Weights of a small waveform autoencoder.
Model: 7.46M parameters, waveform 16khz input, encoder arch transformer, encoder norm layernorm, encoder activation squared_relu, encoder moe expert_choice, encoder num experts 8, encoder layers 6, encoder width 256, decoder norm batchnorm, decoder activation gelu, decoder widths [16, 32, 64, 128, 128, 128].
Training: nadamw at rate 0.00087, batches of 128.
Data: trained on simulated modem signals in the audio band, 78125 training examples.
Rows from block 7 of the decoder, named by matrix and row number. Rows with one number belong to one channel. Each number is 500 + 50 x the weight over the matrix's rms, rounded and kept within 0 to 999. All counts start at 0. Numbers have three digits each.
# convs0: first width-7 conv, dilation 9 (decoder.decb.1.2.convs.0.weight, 128x128x7), inputs 52-77, a 7 kernel for each
# convs1: second width-7 conv (decoder.decb.1.2.convs.1.weight, 128x128x7, transposed), outputs 52-77, a 7 kernel for each
convs0.19:498500461610438499516385523481391497474598521482504442455500535467486456555410440441462447494527471479489473521491514504529466488530516527503538440445554507507433506477514491515543459469531499520513460494494485509517462500452487545481535400488377511518523513560454502487457472543488484552543511451545572533530507531613469617451486528492490491519370584503508501478466591537508479533496439491598498513419472477619584479545414463466370429432432444503549465497457569477521451343519522531486509533534512464534431474523490440498518478509499479477497502
convs0.20:460486497517504412413457470424484516457489596508524507594479511524552553526486539545513467491513507491442478518540568422472480524535518555563572456511487442451543561466515514534541451489539483595467592518513551550499442509535470466520556533491559541524436506515514519533350529546532486491508539565455497439579554525497489535512550588458451416532521539497462578488499383451485460450470629492463514419479529541516495558507445472675537375403423550505509433521492493572444467564572529427459542449477436591451457501522517511404417504428496492607550475
convs0.21:442491500524485496574529554481515454510475540469522597580576515506424538594442469415460458374488357506531519518463558432476482474505508421470528468492462492549423403483459446514511496528464559526495455561536568399512508494463515449463496523458524565518475577425536522504530451544525599471455489468422479382561466564404520474485449440503479435576534566571395457492457437519477525484568537462544474442533505504371581555547470529522731480484545430493635634499503528538479481474512506518505436452499428497555446432495599527474570478518481566535480462
convs0.22:517452461513521556577419414451488509477389464519428499451442452464443490587451511446544396472516506465573512535509406529448535374451423444445458544465571510567477514504375427433339407357508509476587525522511471465444523467540476467396472456473465453523456383499528480495392454502406511490461467505516496419459531457500529452538427467342506493495445435420417475521457491518464475543453561546520505499455535554519394453420540517500539443514458560516539475500540494545508686477555489471460497478537522467606520408492519541473466480505480561496529594
convs0.23:535516494462483519544454539562460486472445494507459511413476510462444463398499491573512516521539515482524424474465398472445493542545505506511530403490525578421556575511373475514517498496489517517512460352526461527451576500424484534476503518554453556494418430543534491503457513573539555496452552556524485489510469448602439517448576530501509504562402447513493484525465522416454566477527467334546549511460421400597383487512508522564265547557524462562418462521433585507524571590491439543508577455438451469462531450522515430493450484451471521515527488
convs0.24:507519482399557490479530488546587515560494533497539553470494534484518554554596537516508478497508465453485469459405499472456503546462455515526521486496452378466439495526490442437485504525389420494535499476452474500499470397500544527529509546557451469497517451445363468506410447509460444530537468496566430515535479527542558540552534434477532537541547447550573462561432506427486507497566504563528496564489456492486504476439564501487552581490465489397429394612503388528517556519550525535540523504502471517474448485480572525541437473490508495456475489
convs0.25:421431532504456543535479443460537522461502516457501491553482604534428549434547487509480584514508462511452444498496500617537524504589519566546544539467479513459585491451507509526474494523560552559474465547394525506448484466467397430518593466502440484499544531486525556519530610489527497554473527452575532522479396489480501511510532469444506505586534446524507454516542480461433563477456462579504463349514464500490468552536452499553402505466486555498481490488408556460464448433437525458465524438442351489544464513479449451506512461617454549522516567
convs0.26:510491588514515506492495454583413492469461462471500500494482462463548464456452523486510461455472528490517473574455453442530518478547577424444531494505448428548523511519526524436587483501530566481517474493524441495476530514481456517401563429494470493601490530460619537588554450475530506499472506487505568359468470550483543614481480453559487461434562561460487469479488644437508482535491525368504554484530489423477533544456511488497498656556515501496489630416477538520435572508551495511531499505407512460510452533449580520502490517558560497488516556
convs0.27:441505540450484502540378537462548545495477480517472552532469574485489513461418511499502476553396543490512548508480508531572431579523487467502459477544486487547407530557490475548535471451466498518547468551520458498524467505490467488554407401545493535459511468540532421557505463553454459431490577495534447429470480477408479492472469478439396484455550464488485474438515618484507472474524479382449517524492473520549455568464519470496519505463459473448516619469486463436518516461492425482435420482505531455481460559516605523390496496512540513457549517
convs0.28:509516499484494516521572469458490447500512448544468560506531508472482445505473589537516435548479521409471469508528440426492593468506589498445512518414515548533542483491516513553466499531495478495504490423476511484461503551439502543469478571408474537472473412489492514581485483509524535511509537513516399499486473514471510505451506508521520514496521432526506530485415439463541575472495488435546538487554479612608496556527509506495335571531542532502551465596477550434467435362427394515477497476372508548415442616544549460496564531554518468491550587
convs0.29:483509511518507556498487528472616417454455486512531493494559479529491554552501525421508478570529615492513409470496492482401521481504354450483469433460447494516441522442467467470518459442484505538579484539497547552516424592525571569529514601543462461505410520557573538539523562481494503533479498478488554484492498446455453460474452484489539493513473497530510510476498589533572442537513512570618458482546560534497606492530582504524430520517508572547480454453505471531501514473433525521474533524472486431466559503498503426541539496529521522494508504
convs0.30:417461398499453427443533515454454543488555506414473484551466458460459444571547532516537505477471461497411543472439440500442461519472411457477576448493507505409452540463554448550530533583477495462490547396492546436443484499557517456550460438596489469441468555457455479505552525494474510423535519515481565516508485540550519432601436575464546478501475524653527508535495521510492468460490524514498462547493526462465457486497435520418618482465480595582499320511482575510552533507457520456524537543509498518471488489527448489476540528545492644540525589
convs0.31:484588489386426515531482530495466543524535439517467474492494496468473556432462529511573518455558491439559560594605482497477530441432475577415487493414437469561507504478504571523517512481507499472440399486475536463427504482444494422528493439525523478407400520547566457414499504558551412460553495447495546504492417498541571541509581562577546558533555532515584353531451594473409458497492510384529505591542513469567499542422562464568380452557452559527558607399384580533519519489554431525516571519423451536476480436563473422436545494487476463509499522
convs0.32:511539501519542508490450464513358461581602448385442504453523500535534499487347408477538553499456541551432441504381515450439467434486540571425474517515548516581507365542501491443431401533358554483461424460505588529396507459528523404572580579544470479455523486581480472424493513418545472494547506534451491498527546546522458483473450519519525447460547518494533462584449545479471495561496427459446553420471513451575476548541496467514458604464447473550539649553532569541519499546431472579494463434497468450498399473468532488494444564429496496490446582
convs0.33:510539563380528513501501503444426514421503486538469589544475518490546384573435541629494493508472513535520506492483545495513537514475578505464534470556422560458438438525500466584503464487515483511525441561438491555439550481489474528530538461449537485451486454543553536511528493454517584498456493439510551517487442504555494472480495570563527585565604539502513459493567440426508492466532503352624454455511561514458583563530478541499330551518450519452524508453473510439522438438475437549471507467421493453445546436515526464483485439456480544540489488
convs0.34:452378517580408507467499496497497509574461501490494444540510468491505556480556412476545522476502467462585488523485427422546539467528463486524473508520481555552531490514491499448469562436389633522542495528573540520479514459459496479489531520501539476465485486427411532523485505479507508514475488451431446434501504496523451526535562494540439478499430472490546526506454516457507468437558532604495461526509533488497561523487613483433514377474481465458513555456394490421456606384406452518471484508515434513551491500503510480416600443527470616556462518
convs0.35:485363491482461502392443430532475526587445509517554529516506449428555472628534395539542407580572598511483524491525527503472571458494570511536472567544537436548387543497460533545498539542460536547570480509497444532501562476500517505446469471461511495439575385471537467519530538480465451517462512562522441491475462470546458568449332528482504495582485573500472449498545441568471537516520564301502416534489421501508490453534429480422466537425444566507478611495522551469450437442489491408480488444418544505458436490499582501449471511563484520552540511
convs0.36:517530559505471445465440553498572472478563512559519576576475486472534491535456510472379402511487596487456594453507495575519473520468551438548497407522494493611618519547516435516509551512435561478526466423430527402523522453450491409502427506467437475423520479542560500600547517496512459519527522493436462543479462516513440493512444496459487565505482498449517508476581428596465496462495540545397509441430499528426535433505457457427520371460501451512483611569438549522492524561471447479460556432464523494497430562491476500442498481491563581536435516
convs0.37:516490510529502484447505456469506547472510481560490541446490484526543558500528487535520463526472459537491462558554416448514527608466547449474499546518571502528597517530579480522601491503542442446503475463402530536453433432509447462460493491470472526499467459511440483481497512524482513439482505402463489407447484425464491510522464518490446521517442450523433532474479621535489443489489527466529538516515447505536578482538541466491261513517513455558466510506450553485468501447447476481486529509443454439502515523481595426480564489418545567508501477
convs0.38:509601463510489518459499536536404513518557550503529486500474512508495513586554510473533512474492532556453629554584473447607498570440415547491553509506485562571448553472485460625477456493440496408437558505470473368478455381473484501456490482424538376496501479538397435540477511552507549490551478529465508501527461545453545563510530473472504468513540489561499512537369528468438534549500494621507505463583523589514492524529448380476467456463428523511512548581508462462524523527463401473524446504401468522526481433500559485517454539559527535540600436
convs0.39:538478566536533424477451492485552520529524487527596543499529464588494449554513521531522403557468497460529558419486528543483476515475504492518499578590511626453551476519457427483529451520604480524481443511454502410449360484449385458505501412442455499534528482531572550465479474516496553495501512559472502481617397488455510536542518511461468496429471491530490521496548514539527532477503527447496477509501538589566539574517488561465405583488510524465497528535502503441468598528480486432396441457400476427401469436555506483442520498516497505521463470
convs0.40:501499472457476486473524428458427506584446462499474473523470497463470554480527474514445497468489513509525536503414485405486584456489471487425474443537521526461388445480468442486495572491490437553538514525564494489546552466442540530586469548511467501549528511566511432561545513636475533567416486591582495527527506545442453442551581534506553474465377497456528489508462553457383474500453516454430479501563469614509492487537430517488340590567532538476518384472525535538580463399486428567502479481418498523478407456445546435543445536474538470522527481
convs0.41:461459437538502524428513470535428496559412497516531515493501533506458542498527536516474428478528449512610431454446514500497422513518534444551490508491454466446531490583555479493527517488526449538496401488531508451486423464492484478382504470463455429518388495489491475454526454528467456511528504511619475410584489589496501428533441534535549495488495408463479541461449543484541540465520484425534437434465463412444535437464413496578496459454523496556500531424486588547489515338537561517467541539548476504596446380500553514472527520571496509536497574
convs0.42:504505489584571483489450496476416561524498413490527423490459469508570563534482431448565495537557438539585473552455486513651541499458541582575445530440515557491472512512584501582618541564497499535449498434483536437501499463443542426611454464553508571477514672519468588552538431546464482469571492484496552520546484544446453585465555518414482513446576629581504507493408611405460577451589460475524617531428444491429484550541442560424440484474513489506494444495506469504510507450526514503497549539480486344519616555559555546458471355483559591563494517
convs0.43:551504438617380492474510534488555541511510534495482494480492553422471552472541454530452463483467547415436541569513488506478491605478422580450530530483523523548478458573545508502559494582493562455499561399427493566450435499483461454485484489479498455542444530529456514461557443469492561474463492476550532455494522533463582615472541535502483576560542526494507499525530426528490439460485592516475499470465570532408462447538492432423606495399447497521557496493549470535555570463548546526440470498537439537495477492517521520489527520515429517465420562
convs0.44:540468419488466524440418510482407471408504532614550539489539538457541561543433460437473422512518589538534494399407537416457469515490536499502516483459432554484372522382521500495588535465447584454444471491470549484493520488576499527469474465559517487474481567516569453469505508524511588524571542575549487401466554501405415410465539523406550425540493557515473594452543533461512485521515428478523525459526450474542536559502522483543409537511464423501479512497419596549482375490489514517470543485364495563462441470415619546517500469440479518482505538
convs0.45:486501498599462523481577403471426451478365507459460642485553496451493524399589498485515507537535625469591487487500440552569531473514534537573477498477501489427485565514440535507543496479551484443447598547462411569428587413481507355459449485426524474491522529475588461506520501530564430540597460464597504552523507561545524456430498463583536502521494368487560551456415523409493567567494540402450481457511557497568528506534472537532456514457497493520487285461498620561427512527496519464469467472415442488533545468592491490525498551477542531489549525
convs0.46:493454458560476504483436470486491506532424494538520531542416458542461422587483485484474484472538463556578500509562506428481469500400458539538535556575564468394504516504517541420591563486423541501508474518474587411492485367464496548502540537544504479535513534488530559474546523502536545618529563478494598479470545530561458445529446495494522474463399575542535470498486472517496502528459536564530575496545470533549444462528459394534491561545396561481540429500611411546390478423491586538484476498481479464448450441507568463407550488540465423481540586
convs0.47:442485444533494383437439499448550455460519548525517596540558570553523541508491555500438416457482407546478511434574533501460548527475478526507456469480507466516484492461449558462547602562497506534448501542518484541463478450409499545519480472459460546514519496499486532474470503504529514445505570447469443582576557522467477519511501450392476573484520471562491469467483511514398514552540573554495506491447545473475482506502484425496601488459520490513517524467500471486511537375528506540472535514547491530542540500483459440466531524542503513535520550
convs0.48:466530494529480526457468441485524480484554486437540471458522538440494471603513455448479472428487442482424461493523483463512514524446520568515536473484536547477546531512496513583469537597527439465428546564518453464522496630467485454564430446538546465411626520486504463543516504507441470419516448481495483605469429523452521532515512400451489437443515488528491495480493396501518447454519473506549482519627558474442508640508408420527619333473483491455400433420450532449522470566574530513499537472504478429518477459478588398414524559428492508517528487
convs0.49:527426637430405459505502416464381557498540484509596439503495491379421492428485488482547419593523515498506540436514452409503494516519526491452496481411516520617507396573449458433519516511418506574493422534474493530593527505489462585532506530586536598457501522512424493500448442496511468487519515537452538445467521458539532464528600447513418503491529481414476509458523546472426498563563544424516628522475498499573470499495513505515419506499505508461341519506549457416476515431477423461550528535441441578523471509472517494499477523549418428524540499
convs0.50:477491542476491518469475514474508532460542521502518542441518522516506521593487530496503399437539536513623476506492488534412509498517570598503522458464493507561556439483541481497512476529392534576498537500556540487452516535483506494524515520573471471487481483590496496515526560512479485575540558462547526524435519485550560546553520516506433552535537559590472497525430345545445517521395477537510472473469531517465483570517554450497720537506536525627633385520506529510524503517475541464485489482445459464576547503527594414421413475490516524483519487
convs0.51:501424498230522473446487482506478515487501513503409487568465466539478470463472513513483484572516506549425496493531498512475465401408498488519439449438397460503536518373499482502472465422527534528530437473508491466589500510426508501466509507468524510465485542488555541505572467483511539477551528540513475451485537467547533487499542459441528559436491498486456517545479594534526541492512545367522511601509536565525551465559415488513382489546463545476467552511488466454467476537538498488463466497498516534532509507441448502483515437441497523492479469
convs0.52:473478556489463527492466481535443479482428539499514562545499545492445437507501558572452438478491479470358478522513534498488473536508549517552541385465511487468498414517474433516505469512416536514405563492431564485498398566466508489525654536463580540450510573477613515455525492500495523515479474551504489475444518491500471465481547546533512397597519520544501480460493506450572505437498467523481450472570520496494551542488429462533429529430519556502493384491585489482497501454464420408521521472494508523549486429480587436438427542544475543441551543
convs0.53:443414451452447543450437519478482436452457529490443561513525619593511472550527531478561365518452437559550506494527499504509455584439467500526528462528483439454529465534479430488509453583475480433485595494456478526461480435411471523496485338468459437421467480591481563515510574476447553531548542525496565532614548517464488597537491465537486511482529562524561551475455457438537568521518486604457504532508466511409562494530485551512470580448533491513479549558433481541547408434534481470415583458473508522521575489473456512526544440401477501533531480
convs0.54:459450496499522377552526499557516609461416533472447543462456491361466434526468521580500487516500514456557529473520517467503500567423480476482550435417572519424520432466469552561547511506513555488463538444507460485516481465377423491500463526519497509461525449509539504489575509515500541512502511525551430417602487601560509512573435569397433523522477470543514606525497488515567519558610442495541523473414523561486580454495500451528509434506447410427436466540433466556514566582421502532503552517462487493479589530447560449481518429471486508481571540
convs0.55:492587569462480487555449479474514559520508538506451463495407497423476558549552528441561488518484484533437491500470516507524510558522554459447510485464549423538514425478465542527520600504536521535501489460539477515429537452477563363496436522576532506416536558581439517505522537558490568464565513434514512479509573465548502552506479396534440559517519554474513536520505615419488523519528471426503514531533531536374523472383552499527358437539505583433459344548498546492474418377489536420497489504453412500457401503542514579421499528515459527493508462
convs1.19:522502481473515454523508419437525476455386467541497528501498536529517453588510514489491508504513543515525571468525434431542464455514503528543485510513476486474561393539478567505510503528554530436502579585547436479435486471574393467476517458528546488507467528507500523459562565549477535506538490519533502507441531538532529524494469517573503572512467477483504586507468471450487479423381413523473393567519537518487478456501436552518507508460607568592500475555510469537493532526450549565585473503548580535527471458514492460490470576349545446468508417
convs1.20:580573436609437584547525488448463416569526454435451597453523447520429505502491496476565524517514478584490544526585575506575479469552518475507591505482508526519549451458463523505434516436493461485495511490494373576546516535499551581483514489470609461599445557551462563462505484403497518531520476478556477530525501493474408442474434465471477552524512528462497498508576473499531523552570491549554609580497513512491549504474510571510556512567524439371595562481416443475464523455501475542576526526499403582418508494455479458559490406364524406588406431
convs1.21:540489442516574466537477469535452614518567599555626452583537556451487459450500469461494603501459566432570510461577465589487472443487422432488465452576598495623441512578510469464508514463463554573509502576611493538469476488405529499532464556546352589433506461557582492563502551546409527586611515545484573524487540519513477410396519455506475465395539446435479504484560521511465449530531460359539476516474490603442475564451551548497450443502514472450399626486575514572604689571559481563555474480522475505480588569462496566573538627618577645504566582
convs1.22:463498461441519537544612577590529597548550541535435478500532474602522561526555609600576508529463550543629540520531447549644523573494544467570569608573540554552572504633569484540454548564558537508453457547485487469458487488470386473595564574544552579612508469549436545553606562544563569434550460524476490484483489435575517543559490544518545464569468572548557513536543622498528505474467431483441446470519523471494514504425587562549592492641580423471430402435340422501502504548526513527492538511486466505487495505527509525504625543538540555557538518
convs1.23:506531531599521509432550427583601550557423523529580556568502610483466576647525547501447442552501494452444462589572538710601568453515506540554494512504487504493367488473515521496476473473524559630478552530463456505532498457585544481440557462524461509515460548484547520485602518513523482401543496481662447525538466582489501510494491530473512529481482436492540520489539483445523450430421478489406444461459502449459463508505429540404574354446479454273449345387422371367373354465515505522464510479441500477482516490457437410521527419519539474461545481
convs1.24:419518453411467499582478504448457543507489560547531580646653597482476534471453518565399386450450506436471477568416514525539540504449462511520495460527501597545567489488474478523495490465502450423385465488479354551516585528530480463494497498413505485503458455481436447433459464466545514481407446553497514452520512457441485475462460467494534464555492490500465476461519481492437457508472478482557542495523495424478516525464486488578531524496462534601596542468478590470546487489404489465441519510475453406510473520513489515481552627552440539477582511
convs1.25:600522548509480502491499553471435484582513491463554551434462489465488458495553487544489488494512505540485548504490503521524479461474475447492520451507475493500436484539516475542515483531485547461484558497566511486487497510501574500471485493489487510475500488493498532500475448484484459497510498592498505485509512461424526419477523525530492481482498512510462508473482511524474433560526476521555522561496468530511499484460479479472488563518515550473569527517479460552594529479500535517511484517534527495467456434504508429549454521428418536445573505
convs1.26:574539522462497578420466509549622494539545513490571482519487517546476494560526561494472494556466466563529477450533491562450482454458509499491461408570557582549526545529464483486513503464460435575439594513490523597440568486514523446493573543382469534449507435501509446502500450488444472526445576523515481563426520416517493460479622582475517603385494518486524479532496455525508508489451510419546587514504509519507505533531464492536440436572446505430487480553457490563445572478477484579455439485395528445462443475520591488424532467472523597467457611
convs1.27:462546534477510581528624510514552477459509448450489603544533495448517505472581511476443494481524496467493364523472401503454533450498519451521464482538490517510505471482555405459461501502475535394390575475384454550609459498483598535521513500504489531523463530502450504521485499400510509480501469481526532443530418499590495509423341555515579558485534524554534475437474455470467462449550576557488537524536455520613520449493356404564502488402397471471441431494491542536536502526537542509567525497495490529581581478519529449564496492425496522557430464
convs1.28:542528581621545564489446587400450497449445499488519552581516528422428535484440485433588456581525449574442540500601565667530530511490475564499522519495547415473418516447484490464465450455489517587339425544519565569624452497546568639523523438465469411631482416471466519470474453539397524555478473536459515482532446535575602600672429629529564562554476521550539537472532465468558407523501568471537563576524547446518530485513456479510500502455542467436415489371494517489522471550480512494498514440483391537489595569528589584548566458538462499554627484
convs1.29:480521492494454524544482493616539609395343477536477583464523578483459451510464462459468532524478471451473494506507546435678520482495509542544514506480514454513485503580562479506502518540505584498499529523464502497557526517537475513580395456448446649387498445447482469523461378469431493469432489567502430571585544548453511557431360441472418500472501439443488489561494421431496478412521579491453388552490455426454572572452526569512444300410548521551454430609542501491456506435529481515568493532512464550519397479489431522444522549475531528521535513
convs1.30:509426479402501451462533423514534403552421514492506437537466495478475462467561464449428513507519480450479408517481442428526507495511490527489540517488551515589476410528512477506514487505516494535575491595552501430418422417451402469580570516517457456485543514434497466525490481484447469528478491554595561495639533583503551522508557499518499471534541553527598525521502505551478488584485472574456474487559551622566527529468565511582543556519493539479550569486524517402514504486450438511565515517474541527501502501502501452483490518554627542467493488
convs1.31:547584504498527477482568543581511547484547471548597632592573567397533478530490510497468531474481456440425541471468591565537522426528500528520440507456555547434519424558555503472473525446427480392453440434432451509629491536550565584476519442531405477577533482477540498487533377400604472466514428551532527487427447545408533476407451499528617512598446551458447475543498467514489507602512521473441572567483462508466533474491495585510468398476673472437420451627467432496536489556545518523449514457522454436478507485516419529531449529487452386521493547
convs1.32:525494558541538488462562465452456414540446478502531485559490513534472569548575526536534500491527549523427499498531529501537511501562509554532463449568570574490552560529480504518505569539457499477520485538482465510572533541508549523451531473548562519451523500592489491486452474491403445468510513508495478409495495436502497494466532492542567577542527541528463504452571469510528502510516508498470500471444460546501531502489543500528555463492564501401483493472466529484501447476513508456515510498451510525469517516432544530480481490475583486567534544
convs1.33:468579507550491452454491464526492450535463499515438494458501478546456537493503497485493547507526485516473486531572476540470457492530517459527503485527511420479525596564527496498476529452493515549501471486488535487551520495563508529510436439501458489483476488532477595463462520518396471488512553524519504460474467494530486551528488545502511550451479477476518516486470503466537512501527498537511564484537416471510483535518499491526533402476475517557535499506563547507468560473516530497535518496476521532493531553495466509548451516466525493505635526
convs1.34:503606528537586444555422493455408396468527479563463542463436552527573467480535558595537487485453536518452473469491482484570459514544621518526552487463480408450415422445526534556489475506504556486572642475476477530510532604590483517503488466504521547431453530497474533508509405537344342404447533559543541554502566492463363460447506440497563516517487493530562569494530550528520509519500529447539430531464452428444453524435405558404497467388515536555536557392476526482500422435533492506557487465602513514470467467515456495462446477471446539564496439
convs1.35:490534500493532617545482619507523510420545452503455516589502580527453446541507546474486441481471453448466511457661500582554464530429546484516522516497482440595412553472486530453512524485519444538464376347399578426402635372528481424429508560507559483532539536496473565539432462477477537490523521516436572536402423460492626462452522541650567513390518436517576487472525479460497483554532490505506484445440480511546470444472483443554412509534386583517486507488521438563452536419485513406400582471473402359576575536484485488542559529395549524483446406
convs1.36:523446497571581548585452578461504382515490467523574587381431559574440547501514557454466491492421472452486491527547448471493543516487549488412521504542443512518377496429496492491522500515475462536449469461456539428403427494465395402417392378447500431525487527518480488482542418450430478421394408492547488558491495532570392461510537546427595472519577463526493488423444481463488450465456488512514508447450540430486440398536482442483458490452500608538538442500550489497525503518551498456450478453467511497511510526495508530479542358528496456415298574
convs1.37:520525562516555533503518545582423547570546421494496552479447511552583431504519532514475500458522600463510435430504559485486522484469500466577496435444460578520493484483511516541539534497507609489515510490621569439437406507509513556497522481516455488498475478509514434535476513505518571537537568456552528537495432527504441483384544545476524532530450503475513467448459536481459499575554469461548569473367408435468488417476442544425506610465534543418545549491464405511532480508561515524505496564551489519496430455484429538505501419445490512445437515
convs1.38:437464420494548487464466430477415438504447452486475513534451472490491501484493514479464464525480472445589369465443448502514434492465520521489502526555580550547513489504501482457514509483527509536456487481492493584570594593622552550534539556602507580521492527558503503534497547450528501518527403519562529432495546485592519494530544533506570588546506543613523458470497473444500488558516546587520518647522540485521462537521536445485525543558442396444470386463465461457456423488473421461509466453554466517470533548558522545523548439456447475436387489
convs1.39:515533497489472534511532548508544520512511514529542483384515537552524507508514489470561525508501493535539424477453462503506496481446556465498502571526497514555554497504556510548502513458582490510511527623529488571509574563556563598489486564507524476556452483485432492467553489509480559506476555492543488486503519502559478569463533483473520516511495523494547519520540561529512515413536504470474502505434429428470468490485504504539622500533448401470465522499450451521506479535495528555505507498523524580511472496435506491497558490497571496523545477
convs1.40:578545567473543509493571402557605437555422509507557427514459416409421499467544363491510480602504578589521394503467471380431546505451506510517514492531516503438504483520563550506477466474515477505530582529505493541591485519475569585466510403513504501511496573518524522496640506502500622536523472528524455467454579460438406582560609499495499549513518500483534506536485528432473520437512590394683421508503526476452495489531430567459482547459652658597448560462522520487479511467506533470504496542495513503484490468500501602513551360558591550504487583
convs1.41:476521480535418502547509644522444472410530355406411460561452476371411449492497437485454623473474477408514599554536492442544533538570479487537474530528451505577518513489460426483493435457468423429461470592386493646447500581573579496481455593574476487383622511602565465526530474457607483577523484474484511457468538534491544472317554436481469515448550503511568449507455526476472470562579434612528492576559472481429478541466372628366495320404509506292569386533503358560512504509523548531547466499503532533519545511512488498545504524475429608536443465
convs1.42:474544477470500485443546476454448443519533439559481536503504546538481466496526447547521484540430512484483509520565575528469507513498574447450485442454483504452437482467453467497471470479485449489527545509522496531484452484537509542556451476464473464532553493567461507454466525499474516543505520467499507502569534488445469352456491510498452482537445448465436497526493473512492491445416511534476548473481531479531518471509486471510469481505492671626510553499495524488510539554498506509455522490526479557461495456518436490515452542438482509465500522
convs1.43:443472498479578425501519448451455566467468512499603508590523514526477493500462503472466505461463493520557491528513525548500496512474496476483551467514493485521438502558505466484531454492495544437439537553584509545535516614424519562533485458410555494549530443503524482537372512496522506517437476522496575500507572436532437422459543491530440559439550481385543472534446521456421534552663521551533607636496500465479526508487454544509465427438585558549434547491427481440533466493501406468512493515457501504558489464471491513500424504486554458485620502
convs1.44:540525583508473512502496544464457483513509498443521514508509443549546563466518519521512544483471472489522500538600441504508570523515516477510519506555452465535468559502491500589485491486507480512412580519524482446426486505509422460498457425497455580474500538563487568501586487470446493515528503450537395430493430504510546535542518554538466581480514532478491471465445482559481505509554504473464461562483481434484486500485479471550496562499477593480600524560562459524544529527526507469454477486558512501498523534464540513541548508508522637558505471
convs1.45:509590498480471516477479558567581483504562445587432479527551527495496565506465519475477506544507518553492620441579570488493434493495577468445478525483647543489455485483512415498442476450464408443531472388445578548505405445498487627588476366536497408528547489527424517484573486507527550523404524523351485432546448460410601553619539474532409527527483545516546510489538469540511442424588570467582548497483489519534473462518480566381497422511414468461392562435578416506546535519523594526496497539531408541430472578429605522468616540514518508521385463
convs1.46:448575563623543509592433554579551572515529463487471596489512481436434535443513470492484519502517512456511567408484545491577527509481537449522480482472541515474479440518467500511442471467469502414464504449530481531495471538456438464475489463513512480423497466492499438562510481537459422439549530480520525449481498459482497520519549495504492469458489490506532511505564478529488535464506525540463422466503483452441516510437561542488502436550557564535556509568586540524545592561514514495483504473502467462492510489484553491542499552539468539416517509
convs1.47:571520576431637488443503457571386559516529449457564424446432444405500472537569468584416424482383451440418483559456489472470531484480507446532526473559464598452576463506512462519437439475450489549650523524558555534462412515434560504422449450459393423512553467491549469566655474477529474559475524505480555474478516448305385424352472426411520464564425504492419531468547425504473450548505390524457551533494556486453459463597486518507466470442479582566490644618610514487587558603525536596508507488437524465487538518483431461550496495411510524507485550
convs1.48:458507469495479464508408507388428494375384415438452409477466471501483490487466460460491516502466488491512460539439554513417475515553526480487539554544480559549484513473506491513525498506489479466512461525473621547509498488524554589565592586526535556559439653505528557542547606451515581546676516510549468556504486533594404480464446590399541592586478580547520505545441490523463524523566569396384476495521548495525540565509585534567482519592555554404520575540540499507470511522415545465524471519527510512494469535483460493512522511455471505428522507
convs1.49:474489457542569461430466427621480411392467522472405541609502456540648530551568506546464465507439560439465441581410638665470530505515579590521533528515535567505559523493512521460488505515563466480350471402420484435574463558481462542485526554547415521528459542470596490447539512375640459328558407491459479480449449462515534465427442531532572448565413475511465469512456458520523471493391440395572463491450487541556557479514550481484445566631474562574528561499535564494429496410566475429551552455552443518538555470524458463518520420455487448497531513
convs1.50:586512471474400511501436544447349467480467573536308511598560612583507531581502507580421471533680480454513634615571518420543640423485451562519448534465402537559540458468482482566464488522507399481537657608483476599584562568684554626561512593462512516462479475468465524535519497501378408582548458479442487396484458510588494463456492493413458438545458509480438500465546483463508457427510472572559470512400526479397467465500454438431401461528456516512375536447546518466474440457515397471482471512555567517469518567524662599512538501497529476522505506
convs1.51:485441436588564564559490569402549610623571443406422326503439457544571528490543534507552541443522482516504599577449420617558574505482469454503505501432480507595533439461492498486550518536494532462366295476507488378430650602566538465527525614409417512426567511494461497621498477433476504407491506577602459370508482530446580479389416423490515459482405436409450446524506468490446526605554511570535529539538557540504513594601517388466503505386465528359565620523524485483444479546459467489426435512483496456509542508560565502485475385518484556491458592
convs1.52:493467415448400434451455463436530418418506423353422440474429386520407386493419451403518523543484479532445521563464493476507543494547503469480492551522513533541543468542451540483452501438530407453561543539425478517445490452488510492536507521552498499501580553532569549556549529463489445484434529580526497538497506513450513534444532506531518573482532552491554474599496425565464612554454521478460591412462510498479446408489486501495430487506446457458475564575464503555508457485464575496493504631496558508530450512486538464492513405461470443497465460
convs1.53:595523584594593583534489519440459449504486446469525545523565507386493460529485418571408467473483489415473470567528528414536623440482551512467451480496509419517570462466519542499486504502518496483462469460484423557564477525468557478520512458433558532377507521471458488504538519555501537450491494483482504499485465468545437571479462532407500456452493447452524446455470453476469468429476567611654555445389498496402394438505455436511548539477383521758599489448527647463482421523463470443531467497443485525465541513540580540521519515494427523521490464
convs1.54:495533450613467552540499543542472501579578562509421531477554542542474564473476482454510504457450509528463520485449456590589534467502540431557484505462532452596543431508524561467452473451501530479431334461518509405500543550498546498549533507562533495451508536460465486448501540517613496576494493520519517516491531510502554582519499494514468518485549487521547472466508553488472465483495485525505490479553479448507503532450482536576439546555482500565544498503446509464496512481460459442526521557550521464535483536531519499502498463486526418470482484
convs1.55:525509579511513559380503553512444513511457549533534571508504545495609495521493577546463468452490467442453467455465608467506456500523500476474451478578508576439498602523531435532455482531476461503536498520473456460503449510460465478484587471512442443559504507442582471604509524563640487549572575516527464496522405502464468536481516555434515441485474480607453540519527445517560503518497470502476493473500486500572447477513480475496421547492490502471571467439476484462535472522556499555498476523437456513421501450531444467526464471502450526533466521